From a checkpoint of a small image denoising autoencoder: 9.6M parameters, encoder arch mlp_mixer.
Rows from block 2 of the encoder of a small image denoising autoencoder, named by matrix and row number. Rows with one number within an expert belong to one neuron, the router's apart. Each number is 500 + 40 x the weight over its row's rms, rounded and kept within 0 to 999. All counts start at 0. Numbers have three digits each.
Before each expert's rows are labels from the 100 images, of 14976, where the router gives the expert most weight on average: "top examples" is what is common among them. Only what is clearly more common there than usual is listed. The data: small renderings of single solids in any pose.
# router: router (encoder.blocks.2.mlp.router.weight, 32x192, trained with AdamW), inputs 78-116
# up: expert up (encoder.blocks.2.mlp.up, 32x48x192), inputs 78-116
# down: expert down (encoder.blocks.2.mlp.down, 32x192x48, transposed), outputs 78-116

# expert 19
top examples: white
router.19:492478536545494503529519439533508483455467526490518492448554462570515511523489534574452531493503509543493509533535467
up.0:537496485445525451463478476522498429510600521500513511545541429523455518469530502483545525510529536475451478454423516
down.0:511519492504527542549565542456517508525480495432561481538486477567502557468508443517474494455514530433518546470509523
up.1:530496405511554527491468555444440575540495497481584493552469495498480603493530529501514525515500501422541469417503522
down.1:477458409516488541475468519505462496508487493542476550524507562483488544443534494527437459441532530489545519518509505
up.2:482532493504540505459566510462504546536535456430464528433542532467541549483456428541486483448542490509431519433463528
down.2:494602577495433421519527456482511556508458578506494453553520446523515537514449474499563575504492501513542483507508422
up.3:498467503452513458483539494515428452488507537464511500532506511469472499516512460503536491479493492479513483499528538
down.3:488415465469537514557558519554498514486473425504602554540447456486472479522540478524484472542429500409518429442527517
up.4:466539494455525491506482575532604395489515497495442534534458508528514455504524500496540451501540490507513482458504536
down.4:468521484442545447541490515487442493524555473493456455487492485530474557445502524512510510551461517547456517466517442
up.5:508540456458460547469515528482493492492493578433445487465528453477522511451471536479531513519517503543397487468518510
down.5:493588521452540478490478539567488531484485495548455549474466501484464554445487545517514486579552505542483420500502571
up.6:514491402547476503469521503440512494527417537455521477455551506505485540503476530520529585528454513505558528527501558
down.6:502457503481491451532543444508483446508494458496440547512435455500442504507478491466557478507580464490441465487526489
up.7:581516550525540519586473530460529509457506529447586484543465482583563507476517479455467491515487502508445565508477466
down.7:436491503506551503561472485559474519449482477551490569529476475458567553544479474463499556421525463541523471471462506
up.8:491468433417498483482494494486465528516496574546479551468525520472473507449518499504519490538508513479451440508520463
down.8:510508502562459525465486481508437495499535553477492510447457458480566449486486534499507480431551515495609562492494523
up.9:461478386438494497482470528464506503473514496534499519512537457485495441491457473457528517483519513487423491495503523
down.9:490500591513519479482478478560434517514485504501514539513495543456519588517499456535590518538491481492586411426466485
up.10:565570534493512528501485517566509451480441531499504532548437492489529540490535447515578460430513487422498502436513513
down.10:483490479552446484488563505447506548496527514422496458503511533508447472445496512463474525515525478455501530559483526
up.11:518512469422579493555588466493530455491542428504567514506509504524532497471517496483566493517511537453508488495481540
down.11:422432505539577502523462570468447526493469472469533500488447543443508496517493463444563509485471573546459487503472453
up.12:546561539524503475448498506544507430469580534461614477544454498513499536418499482492506473528546497525510605526512561
down.12:424475488508511509533535530484454536479460472489468537490484516523507499497487479491523519487449480518476478542486477
up.13:541525522430611484516551570509460506521482551487527483514488493541526467435510504438473533535545530504447437450472544
down.13:502581504507489463520526564502451514455475502496491511534485466523573454435475474484462517460522477506585529546540553
up.14:485504527484533500438451513478513464456461517469573468535443531476525503430481497525518496477506488481479478487533505
down.14:514556450461443442481446516542480491457545426468578413511486459459471493466539520536529546543498471506499512450540517
up.15:445467435459447440463529518524531489468470490441450473443552463469478435492473441466613528532517518562488478452538494
down.15:507502508526426510402462471446465471529513533487504448480553486478510483515510494462495583436558531545529521547426381
up.16:547507469440566512525504499474504535560474518520504533537562479477512496473504488506461593538414479469534508462480486
down.16:531505561498471524485399483499532481461495419530538457518417475504552661494540520458515519562473498501424547481482497
up.17:425518475505502498518500523504490484487445487504520507559505540532434535467509515481547466495526530474498424512526493
down.17:467462485490484405540440461555473468476500497585490496542491446501497524487435504494474505525479522509504461482495509
up.18:510501428500497516543542524483572486501468564511489496538471497607429445462483513532471503567496471465494442511540537
down.18:455547502569464533469436526474491507493477567496501419479546506452582511537476537484471528450546513536519560489429478
up.19:496545485474495529429508489513512448530466540505538514498512538473542457407465533493508563523511481465488453437507549
down.19:597516557549525519490525493477547495532496523504496450515440438569574564503480559483478496569477455501493540529482536
up.20:539489482464473553451494483466509472518486516481474515534519474518556586510516510516535627532549530468482518436485474
down.20:608527595466473471547437468495459469449530553550475553577491538511551591507461515487470521512505506465487494490502476
up.21:488501487476486475468543475496370492458549509449362468499489520430483546544509468504545486499555526442495464475500527
down.21:570523571482395471442498477554499511466547511474508541532445533469491539484494568464570471434536428468535543521563613
up.22:535478509450499483375475533541537514479511432529551512588547475497559467501501433489507459554424482446515469483474505
down.22:455408527479489498486464526503484552542504416577497497472487466506414477485545503503440502572489553508462451520502491
up.23:469510536514480439501514469467575528467496524469534501522454500510472515547438487436542490490531487468475490505494496
down.23:528594411448540486561387538597493468538488519546510504529474445525482552459524530522548475521462487522461517482495503
up.24:525529457475574457489554514502484496513473458500566484464546484509488558472493508488472511526489490480483442509464542
down.24:510533492460487400515495462482484460506545548447528455443532518467491493489480457554485485478535495546520487469453494
up.25:489481441446512468507441451491574418464428494537476515565472486449483427487480448457577519514429515545479472497495485
down.25:461487463574504516508532447474475557484542400488490501546514539492496493504524498502510407474488531506548588536481426
up.26:505485434474512507415508557520483527436504564523455503535511492541497477480487475493472505479509463406491479435443456
down.26:506513579529505501498585536451524581499433522535445548478478539505436482516486507477511485531438546493517507557544457
up.27:519534438493526470526535570473484532485434526425486483464529511559472468486441555504513496558503474474398463547553535
down.27:481489495462498433458511524447496497501435517507464432445567496484535567496462473535494572495499517543515520465425412
up.28:498500510551488506454449487472546532457497576506510492472497484480529474530431475451517493488486497472500533536461452
down.28:487572496437511423486487503580518482536448437477463426506485475472481509506536550513492526517500435495524445510528564
up.29:485555514460475410453574524540537539502479601498460450503488472469434557499446477494528485527497472467512468496539546
down.29:431401556504486518506527442458495504477439477456419508463484516508453443519556504533494502424494483451425440488558514
up.30:546500506477507489493497529473387568476434536406483473472485542518517509542498548494544564521534484505530471500505510
down.30:539538453468464496457412454500530482439558489513590539550453482479452494490483506459523434508524530486464493479511597
up.31:487474417451591454553500475516507478431512459493583471448517529469501424552450460516502497498466502504512456490470504
down.31:508542537521483488471451546529419504523503533515460488557512460472521405537453475471572493497511446479499464472458548
up.32:497541479457515498487528504489498542508469490441543530528515566484487544494515466480592554515503499441533433446508507
down.32:454486504445460531408503429542567620478540494449445516540531537539472448461543446512542482582494521497453511498524555
up.33:572535503467505482506539503486506494519482524527475505467528489491506468524536513495537478536491502493521519515518457
down.33:513521508547525517543544460423538470615434503511547450568530461551509547488451526472537550528454496512533490555479440
up.34:451491492395479505469511549500517542470466508558501478512448502448512479501462499497528540473559501481476461432487494
down.34:495535465529515483435454464537475434560523457483455419561537487519481612495546486483578451524517501526539518538495489
up.35:522484501534492468500477582521485492505562505456605485485513437483435505459548553520489576495487552472491574523488543
down.35:487492631479529544485511502544463582480507537507470585501472599486561491550489447458459511484539401481526478512521478
up.36:489539516499484444497492509492461517521470582469516491484413558467412527479476546512523532478528470468531518409497470
down.36:536525518450558554516444490535500465515531545464479517497448570511499502429501529480508540517509549448554530463559473
up.37:533534486505492454448502489521483464530443448439535542528488542489520558516451485543509497558482464483572484482488535
down.37:436440505446425569581537463516509487455524432542530514527443476512439553550537479493466448516514552471490524493573488
up.38:505497413493510479451515504484508498483512475446514553519483544502500494445468417514550377565499488492518465464484505
down.38:459541518450512493542481500541587528406488515537474495486518513534516401515485484510458484510501455550480473494465467
up.39:536500535419485421477513552534557503501496464443487486489477511486486530504488521513492473523529509507528468460529476
down.39:472499512511520563488447534539502500569491446518527525497469489461487445528505507554515448551448494449541466450512554
up.40:549451496483528493495484516462580460479507563488541449503514551492503518517498477540569604505597494453496482437477518
down.40:478501533465482482491462517490453490523494489518483485521494525473487528456461524479538548452462509536531496473514462
up.41:412532466481472505529432498541538475475490514554461508515486462481459464500519447511522580547482520400530474472485518
down.41:520455425543532460479557509505478448523462490444513475557439473539479477499524583414471520512558525442524582495467547
up.42:499439575468457517491513570463462536490462485453528420573501507494470508536461480492545529486546460458497475463466574
down.42:475506453497526507512497557477494569510491480422465549444547541502512573479521505477504408463474469559422473518442498
up.43:538493513472510524489428563576458468497467473508473472531484487521531521487553495527564524510507526463522533502480492
down.43:562531512469523520548466428557484482491534471446505490446499466442486493476517473573438548480520459514479502470521513
up.44:530519448402565466591520459581525458520536508494503489510468471519478508557496500492535570512513494443552453497522456
down.44:495476455567515504519514488449544460504486492471550471496505452514498543499522479526521449511382541492524556513472489
up.45:485523465444566466510517447484478507544515490501519496476488512502538474478508521511529513523515544408517473574456483
down.45:557558505474484550467576522452474532521523492516537503533490478482474493542450566473552486507594509511459476509536462
up.46:599505478462503536535491505538426482547470455440554493469428498506452476431525532515511516532479512471440476503495541
down.46:451469475505507409538509446497497560527452506460559484482525471514530575518452428525493521487547484494529475489444445
up.47:482498510502455474491492504452534465569462507493568539515489471497513526468459519478555506508502491489505445423480577
down.47:515530526548489493527486533554452519541429457416516548510569508451503425475525555506576422456557516486480502566494602

# expert 24
top examples: white
router.24:421567494536472486464517510499505491509522497454416554498449537487395553531550473466507529495518492457507498447458594
up.0:519424491497573458450526511421482514532608471522587529465526470501462474546520534471486544452472480492438467460466510
down.0:542517629529475454517485495494461586457566466470481535525394541522519450514468557429467524443527493504505494526522619
up.1:503501471549543483553493446470558524481536542436469523508417450540544492523450498404541533482517488468487518517503536
down.1:501434478525479511487566483511482464454518444473494494498436461533553453558532451481453515453455501489495563545477473
up.2:510507488531518546466562563494439426505485526520541504400415490529595537535479514505491541528501452513560545508483476
down.2:575520525469514412556526459557546539487582479473532518509516492511454497463494535534387487421563480525464479498490556
up.3:540521616465508518497535500459556458507493549495548529509552518515548481508499501482543532482542525447493455453514575
down.3:502579509549414562470554453505503521468478508507503476448499525446513487478519513544479478496532508467574576505503561
up.4:511568450504551522524574477488540509510479470446522510564535491546544505424499520478471516556441499452465497530518512
down.4:466464484483544472505512497535479495518514528548495544498470512494502491512483457508493589438521514504623553461524507
up.5:490521497484541495494514453483464461507498512515575471474441507515510534455492502500480397544549485505551438516499490
down.5:521536507502496537571532514507494464518477473517430529499558474506465413512517464567495486457573474540417462476511555
up.6:505507478484544470438496518492525536582503553513469459506439455517532482546469521514515561533492463496488488457511517
down.6:514511477432527483533476518443579546475499512567452507455493507504453574561480504477526478512445473519504519526514480
up.7:513500499493484584452491559516503419542465482494472466453468500513486623514551561537505495543437485420478502504504485
down.7:531587413431540523474449504564601450512481475470526464571503452529486498452521504494571491567500508478442512504483513
up.8:466500527525541574501595523459509528507475561502416478468477517510459430530470506474450444512458507487505504532480500
down.8:541525537512493480524524444444492496534546586493495453571543511509506485500454467464520477442551516526493479514477524
up.9:489559501520485489468531531488413557466475530513607545427488549514507494450541524483489483478510485503483474489486523
down.9:490480508567393517463503504511489453500496546491530501483535491549515482452540513515497468536512471528514525538477531
up.10:547443372504535539550582548479519466517570559566618575524489491562471499459543476528458492506507497508459521466498521
down.10:594505578510454461496444448541508521497500466464467444576441438462548560507548532494454515517519509472569529507481489
up.11:586511460509500513423484444506577426469477481534592488441525503448512451511510436510480542550479458479452461494492535
down.11:544529533485488488449507453519529551489528480488524468563479527459470598469497512513520499427532457506452475432518486
up.12:520492527494504507491481505537518466538452457505438506524509496502522604491564490545520488535456478459522501474515465
down.12:606558477418529517451428535550518517491458456515535520515506532479509488468556516532522500562535512452502503514504519
up.13:453465420394528528519498448479553542479457516503628519538457486501515436504440473486557458489536492456533476492543510
down.13:452386494535543554488505551466542468510472488586525540447556472447468485463564516486543513541432514466476540509463506
up.14:565491548403499503494495494521475454539526493539470515541529503492480596457523476526497539564479511434499477431525492
down.14:566468458461503552485487551546474481497473448545496520499416468518498464512554505479505499578529485402447493522531560
up.15:508542479459485489477460503509473510491465585486412468541436491531561488446442526493480525561529533521554536499472446
down.15:484494512455500467522455480548570482513594516416416521491517512480441522456516542534541532465489524564447504466513508
up.16:470494513473540447504476512492448509527464544513559469565502493518466526481558512476479552483523524466619473475449476
down.16:487507535466508451475475523509464492467453452526510470488495456434558590539451457504524485498475510569576505473481433
up.17:611500438505536545535521446460463502467546441498539457444440576525522451514489515510541529563478485551427526499482466
down.17:529532493497510504512509442444442545508545505450562450522535543490461480542533519516456501506584537440452502532502494
up.18:478444420477533510468519494484493477529529518453494510509525492514492529493481514543528606530495504448503487478493480
down.18:544531528427509437539497435517436454470543479482485532534455534526481519455532483446566454449492510503494454601510511
up.19:470560523537501517469385482498477485479478562473521456507433525540523569499453527528458515554549491501459565535546536
down.19:530455467493512506519460483513448554480494476469503436478448589440501431562523536496502461459479501483525469516458462
up.20:495526583536463535523461477493527580494513525502613512471496557504501460473489510497512541442495539451560503482507440
down.20:577557525526527437532516480514550522445467453432550421490492501495589538536476478534414475460488437539553512465511414
up.21:538486592457560516545503500470484486539500550473567556532538524490511534555493473535534557497552506497456534442442464
down.21:438481518548467494533540537464422483485458508524452469555524613561443548464501494508504460478519484537466533548455473
up.22:502547518500594503533492500452549490493462557523475486507498549494507571457495524454591546513490480445470492475506523
down.22:452391577551445535497502467507485523507544438527387507522498457455566440487519528511477529534505500470544538579487513
up.23:568530531457452471471515477546477522466477506550433491466519498450484470468512479470524428555513504490465515517514508
down.23:525464470469582492500519511503492522504500521612529515479485470509475500462485565509552575553475534539563492514468457
up.24:523464454407591471506465483459434485512538494521533474474537509480513555530540476498568560541500556461457479456467481
down.24:502464495393513453521462483501443466491509492516576554515482535527453474486451490507537508504453518512542428515485489
up.25:437492513506516493449600451503509479527456474482502484485543502494557531485492564494553451492499495449551514560452438
down.25:475508584474528485563517531492480555545510467522615526495464519529528489488502512507509505491459495493485509525490554
up.26:545455482549533476468561557500525483464490555445580502513422497574467504533477477484486443517454446494515537492500536
down.26:514511513519552540501441503443523508552509510472475495445446549475577411564477559458523472489463511500504511536478426
up.27:549544569479548538565572467516493474557485510479512510537516469510519565425575446568520531558507530479539519469534515
down.27:508545510565516476501502516501564514452544511440539520453520488543566571468500451556421545491524414548463607501536544
up.28:497461588519476494515427501462474547532461531515555528462479467519559497516449517494464510488535501451521498446504473
down.28:499504547475511485551580509533446411482556482483485400520476483520474520532505492495469547506465475482505467554541507
up.29:457457527486478473515542501444472525492536538521617512475520515443480479591426451463489460441505468559560479454488483
down.29:466483461456546469553445529483434465465485412445480443517511501488475557484507487528475509446508522542478431502531476
up.30:493474480496483491474555538475514571513468530489562560484492458475477502562486549494553562512500524483463513476551528
down.30:527526553486561518447434542540528471539545474489495544483466552441536516451533487513504460502499569489524548438484500
up.31:501526496466480470536506493495453488521527443529570498461542461481501488480492537557507562559387493448482444512501524
down.31:510531537501467530463544535513498541445465539539554548406513515475459531489490496512482621595493492524488476478541525
up.32:485496532468461462462493501566508486495506503470428481465501485545500460479515449531511425557452510468553484483556494
down.32:435500499530518454511499510482489524480478514468463510523477517495520389520524481486496488489440454510493510505519541
up.33:504500482512518485560481526497525537506485506511516465503515484511495588521526491489495479493553508435517498446476500
down.33:491557475496471540511535467542559449486507562506483439433539454432467479522478445520495551489470504505469484409478478
up.34:428538404512530497494556509487561475527446416486552502523553558467506511506542533519505537512499555445539488473489462
down.34:566530558460579466545455493521463592464494463463495424510498546493529496490489514520481486464521560506493485503501492
up.35:506482516462532428529526451456478538525497580503553457511512503513477537475440460485509510447451508490476500510444501
down.35:455481452592544576509489562482448577511402525517543492481528494482486479477539487536503544491475563506501481495473527
up.36:575505406495513522457557511569514493500481496497495530488488542490527378497482515501465519567468460479497508491485455
down.36:488602494548500533531460506517515626521535521454420541494496526485472517449517574583464515560536513516460502507519488
up.37:559516487533477430551477487482519588546471450458554499551528532515544450517506464496502526519481503442382515528482491
down.37:526467395462433543452551514510492470473539473425495537531580489509497405501543481507543476480546446478446554507464471
up.38:485528540486470505500486459493448551448449550463506467522478511450439446532524453499534521411543530445526541500500453
down.38:436544442554560512494437519578521430451480462481478473498437490482524479469474489490499464508481487490510500463519532
up.39:465528511465562529487501487515527504519471468420422478500503513485472436479548524512510518525514512479510474492556572
down.39:542462545497527536519460474553460486507457516564518512497447504485523523498574441537504467330523531473520536486464442
up.40:517507525488504530453575485575473494562380510501530557424511467482563471511527454513522533567431482486515487477510488
down.40:546492464502534583518493513499467493480485469519484536479442463511463542521460561474581459511456562479467531530553545
up.41:515454528568504526493493492555423486540500451488447516519546569493500411471583411582506485536531524459571556477523522
down.41:492510533492486530461465485439498497516421491524499468475528516415598556590498447475498538498508496486526539527480446
up.42:418502464584533510512510493484465481403509454505558527452505535498494586527541529511563455397501553454553514516488508
down.42:457525472455485450558494522537403512587501458530523516469582514497469419419489561588574487531509496548549461513515539
up.43:484488521530481484502557549512582545470566480448525565492529485489561474516547439489485510496538478478495527469481491
down.43:550428521501504453548589481501485474527460507485495580574508500528472464485544480502496519517439496467553449517511494
up.44:492481500496486464529557562494523553483503470484509518479490517507455565537450526486501488522504455533450447554522539
down.44:501534489444516455497450468560470485486512454506504456491528491439611476485504437571476488471541530516570553397479458
up.45:498504435517479572536511518490453523479510535510486500529506491495456418491526484478489444454520509506437483557515469
down.45:451513522545468523473449521518532525519545545472484485479558488502489447415531496487512440514497559525493571448481487
up.46:543514520543475496481468523486520530492454563499464479523439488560484478501491541443505484491507451487473499610478457
down.46:494531448526454471463481564523513507468498543500477503448510453544481559514444528481492502477539476550464501518470462
up.47:559498612556444474488520501542434527475470467496439549523489514490450511490564460492532429446431503484491478445482556
down.47:464527488556546442528509512516488470454454471483495527493560459444503451544455465517484561515468519568463433510482447

# expert 7
top examples: black
router.7:541516500483521490525526550523499467444469483566554487508443410412483495493461506487516455473547470426507456556440499
up.0:472493510496513512503511560497472493510496499473504427506465512510493527462524550478570559490527531472466498455494554
down.0:454465422474466507468471513478467420619497432483553476508498465535534493517510467437525519468507494489497498449460531
up.1:512537516470422490466475489561558514459480536426465479479436509512520479462490466501515468505573448465462575534524490
down.1:443501549511544521487480638532454502483514458562471565478520427517521528541478524481440542451466508559482489472492467
up.2:495566547510537509449475486497492488499519505465492557489514486501507503450474513452597510530501525452471441400495572
down.2:469441496462502505522510549537493506484542521479429531467446464515491601549453472521503582472533488523514531504600562
up.3:546529451490498530559479539571490506510518478493558496530464507537449596428559520543490451502480500484449510526525561
down.3:458554565498431528447432528513475495460466516529496486458522531413611522524502496505462512519555481496540545523487426
up.4:554505422432562499471540532445510546492516513450486401472503459554507451545454499490486494497519501502535501480508506
down.4:406573460496450526515468430586482549559475490560473492453524430492411484435504487465533465581548456525529490518544552
up.5:547503521468515462532504494511499488499508477506456525526448498549450430518493600445528556550492487456426459555503553
down.5:480454524526466449449508490549494543469495493442506573506445559490510514518509451525520474479464443513530525415536530
up.6:505524455508510544489527496506476566461453483448460443488489553464470452589516498461475557509453478457495450545452506
down.6:510493521516518555498566437492558531486543517505481558423553517518484533487498422509476461424469485537478538509524441
up.7:507508488505490509403478471467526474542474516516559476537503503518505550500483497528529609532511489440501434470499514
down.7:528429475453536452520525503438506551477488499579531575457501543507472394480503535510487484495477478491464504498463514
up.8:478412492535467494440453468485477507547505536482525470459446517478496538532491493466549508483524504433548508493485527
down.8:399464562579540504528566576519455554564482515462544545497505503486548577547510466512505460497472491478539467509499485
up.9:530447506509472519473471514480416521536430493498436526486491486478501565538509485527530527487503478451498438503445534
down.9:476520516539433497478464497515600565480546478499541469482484540506527508461483531467474490480504521505537563536496538
up.10:507514483490502481485458515430573513498485451473532488578519510496510574472494461493533547495529481474536545444482560
down.10:453513461567503482484567535508483459499444495436500535481484435501480574529455498478567552486502476449487469473503453
up.11:515517502423484534483468429447446546467516522511511556593523534461479481487478499495515478492485501486471507451493548
down.11:475521449544511506508484520548526480527489434408452510446477480537562520503519540437542615527500458498413471454511494
up.12:519498472524472598404451469476462484581504550516551537518525538519491583444454510458525511519484432455554488470520543
down.12:448487524524505561417497513451545483522411529508496486465536440509532521525503499462556506542460555429505508494487456
up.13:515486458491501490434497497487497537471511401438533467484493545488501551494478465471520550548484512460468522459498415
down.13:467489512510452452535483461548479452511458438444429503432508447536514437542491498493477447542498463519460532515487484
up.14:495511507512521527493524564570515483498456468500494532448498495466524486470536510525527517515470499492523528529546569
down.14:496538472496525463549468500452518455511551556436496448561515396571509457501442447477503456423538470513528473418495422
up.15:495438503555474536469516513461535455513479506455495541520427454521600540564508484463483502534474463433510551473485409
down.15:414468500581530482509551557456533511488551548504477536420524563504552485500434450497467467455528465592478581485525542
up.16:483546469426494504509419495542475471514460519534462469545559467449541513482499474559496536508543496494589493475487473
down.16:532523598566416441486536492533514506471509540496531518557426524534471529447549521511409532532548468454513534548510631
up.17:556524550483450497494459547559460551482518504503534462508477485480472466447560527492496462504529474500454503578496517
down.17:469434487554448554446511515469553501504463482509500508454505494446494538559535499465492476426498514461508500553432474
up.18:454509576495503529472505524497485444488479534504527456514494524505518500466477533498498454541482510474516494483498512
down.18:500492473483513469474541535474438482452469441496539523449541463498483494520465538483552514529414469522451459535529466
up.19:549504444498500505497500479483431472551455442464510487491459548430552567460558475529507507504455457507481507455461406
down.19:542460511517597507520510504494544502559487473393449512512486445537543427523469514501509502478453485506540574450472505
up.20:532489500443512501420553550438490505498486515470476428473466496499482463493496453493545532468538533439501500430534583
down.20:488511498527501539491471556433489529520432630545492440553536543545527473517488504504474514401513544422606500411542516
up.21:449487471449522545529539465500472478466531485518503433489518530474481503502563490525544512569497496476494483492485455
down.21:492517575483409457474506422550597502544526524462392486538469445523526479526529489471533464444547475452488527491465490
up.22:458509424478528458462493508476566443533503517507577503540496476538492454454424482492561535504475463534528475469524500
down.22:562564540497512492552545510520557395500481557425512477519544525437562518525484433531530554481509477533492482482559479
up.23:492499514434518516482469444459510501499578571503511463526474490529450462492546474484496620503498517463469454487504487
down.23:419469426501438500463532537445470547498450464535500580471524520470481462502469513482510499541521489538498491521474463
up.24:552497470504479507453461509507561515544481558515471504439448545508487552454533475525505520605482501478408501481526502
down.24:411522474492485417460502486507486421536498530506415551525495539516515531476519557557546516493514508541410488495498524
up.25:456488478520487519417456539493446467464483503518524515494491509491486537489476519504519518477430501463489473472498500
down.25:529474527542391506499503542457489480565553536484516475518514529444532490482469543558454431596453455518547480510492480
up.26:473436481540492518423464453502498481520611472493535551429453499433529522592505458510488500487440462470490524426466479
down.26:477491550555451518429538526460527544379477512460494533447491529473508505548477535480543500509485429496481556579556530
up.27:473505499522459547444452447481440535524495526476377538511454518462499500478516526464557457484503543450517503539465496
down.27:457523406444533431489421532526531382507522426504474450499511509454512439523489485523536511493492476555475446467424432
up.28:545484557467534487510487499497469606528517485420537528445581543443513478519512498491502550519534486508505427443532513
down.28:441484515511530528493538520465539528462574466467499543401574491478459528532528504508452534548479543468509523490563498
up.29:489482550407530520462478471516467399506520518542473479550432509500536563466494514496549462529442523533512522515505448
down.29:464541603488478474526425477534519528456575499524549479532441543482473414454477522511495543500481484500538531490510466
up.30:520526440555519481508537536479481476507420531510534478465536544518500561479412603504489552493498475565461473518536568
down.30:453524469553442523456490444455624445438523508431537460479522472482539456492472487493555578516541523507446599525464483
up.31:503444485481541463477499499502482510570510477458525492467524507482473482509548491454444488505519520456556473454457505
down.31:547477550502460530502469515457497412453627506505470517444477533518471512509514522523445469551453458559493486479450432
up.32:497522478508451556472540453477526487484436545494551496430543512490434502506483547468528486491533558472520476581511540
down.32:468461474554496542510517454458464453470494577494448448456495498512513521557422493490523492489468534506497544480479546
up.33:515517539484521522440518479463539510541461507535474458533494525499556550513523504477449519448460484475493410527504527
down.33:502466500504513473474466452494524436508540519535558462571460569491530450531469459496511405501536507473559571482472478
up.34:481471439471511533478501534453501467534430549491416466457492480485469416510508548474466601498513541454502463485498511
down.34:517428525570451537473536511477514552498511552468529528529424537542458437502544548491487549481494502489461503554529600
up.35:421487506538445550478479499481513540516447524536460519503522510557474559571466485499544561480509469472501487473474532
down.35:424454494539521457477550601488506429498519506533575554489461463544541502506555535478416457465452469477563482494474478
up.36:558548544444555527493478525499499530471502526498535511468483514520456507429530477505521504498495538442463506527486505
down.36:548518538546485498501527427502556530413529545470520499515441505449451571485457487435497415468477521531510518505480487
up.37:511505577488451460446586502436501513466539500535538481546520587493444495515469478554537535480484470535442480507546480
down.37:541500483511499493499532515449503513516523497538616495471483483483526555508519475516466529478521549476466534521518517
up.38:517508584528491521476547514514473536577471524468446520481494445476517519494465486539493496528522500485507470455506482
down.38:553537426459574502539493502513519456489530452427586478461453478466427507496531536506544540548499503535463440465437522
up.39:484488530548457554553478531504533486503422520440484459557409494583503436568482515460495524514546468403471532539547520
down.39:485461476500530491493512478457439534488470554595478503477588458426500516565412454473567551498436519543604419459435430
up.40:427523555546534547446427520505537518509507571483489522467458522494516429501517527542523498512512519477444571437466488
down.40:519568453422438491487507460595489440512514484481485506488508505424425548427544497512493542512560442502455459511528484
up.41:535569405488501537443501432538455487501492455487423461437445506495515537560544455524570532554533456534538542463518464
down.41:519536492523566565444555485474484596559511511437474526432505487499470589535453497446568493532479520519553468488554529
up.42:499501479401482525472523421539490449463471495490496500494468546508485543483484487488543538563501480429561432474571483
down.42:500528463508473530442513478511484518488464444510485465539539569504472421494493532457457443509513459484512484514479441
up.43:513528566549503504534540594515498535452411546515516505505428505562503497483475534498495536482464454498508497533496528
down.43:476513534470480461456411451464517477538487484443527425561506454525551492489529444493497511478564529438531527478455433
up.44:531452541446503520532491543484464504532458512516530497504529524453528472530488507520506512491551504518469455481503496
down.44:560502528576512479491516528510494508541477559471504553569446506522487481541488492472543460478563501504501527478461517
up.45:545473445496528512502507519459425538472550522514525510476501484523491463472499488499485566466505462478478482462496537
down.45:511498492486497461487509421513518468456550449523452557453518439480495466512455481486530436502528475549468517501525521
up.46:445498483385484507530422407498462453480526511515461457500467459481540487528482508503532545496503460494443469527513478
down.46:439549541585465520454495540512563539484472511523454539536450586534475487461508550473522400573450503490524565534481588
up.47:506439520462564511476479453513478507493464530482440485462491518483492608486501499500565576543458503474527487486492504
down.47:612483474457510510427509495538534433463546452473510477517492438555472600478471539493455519551481514512481544406532478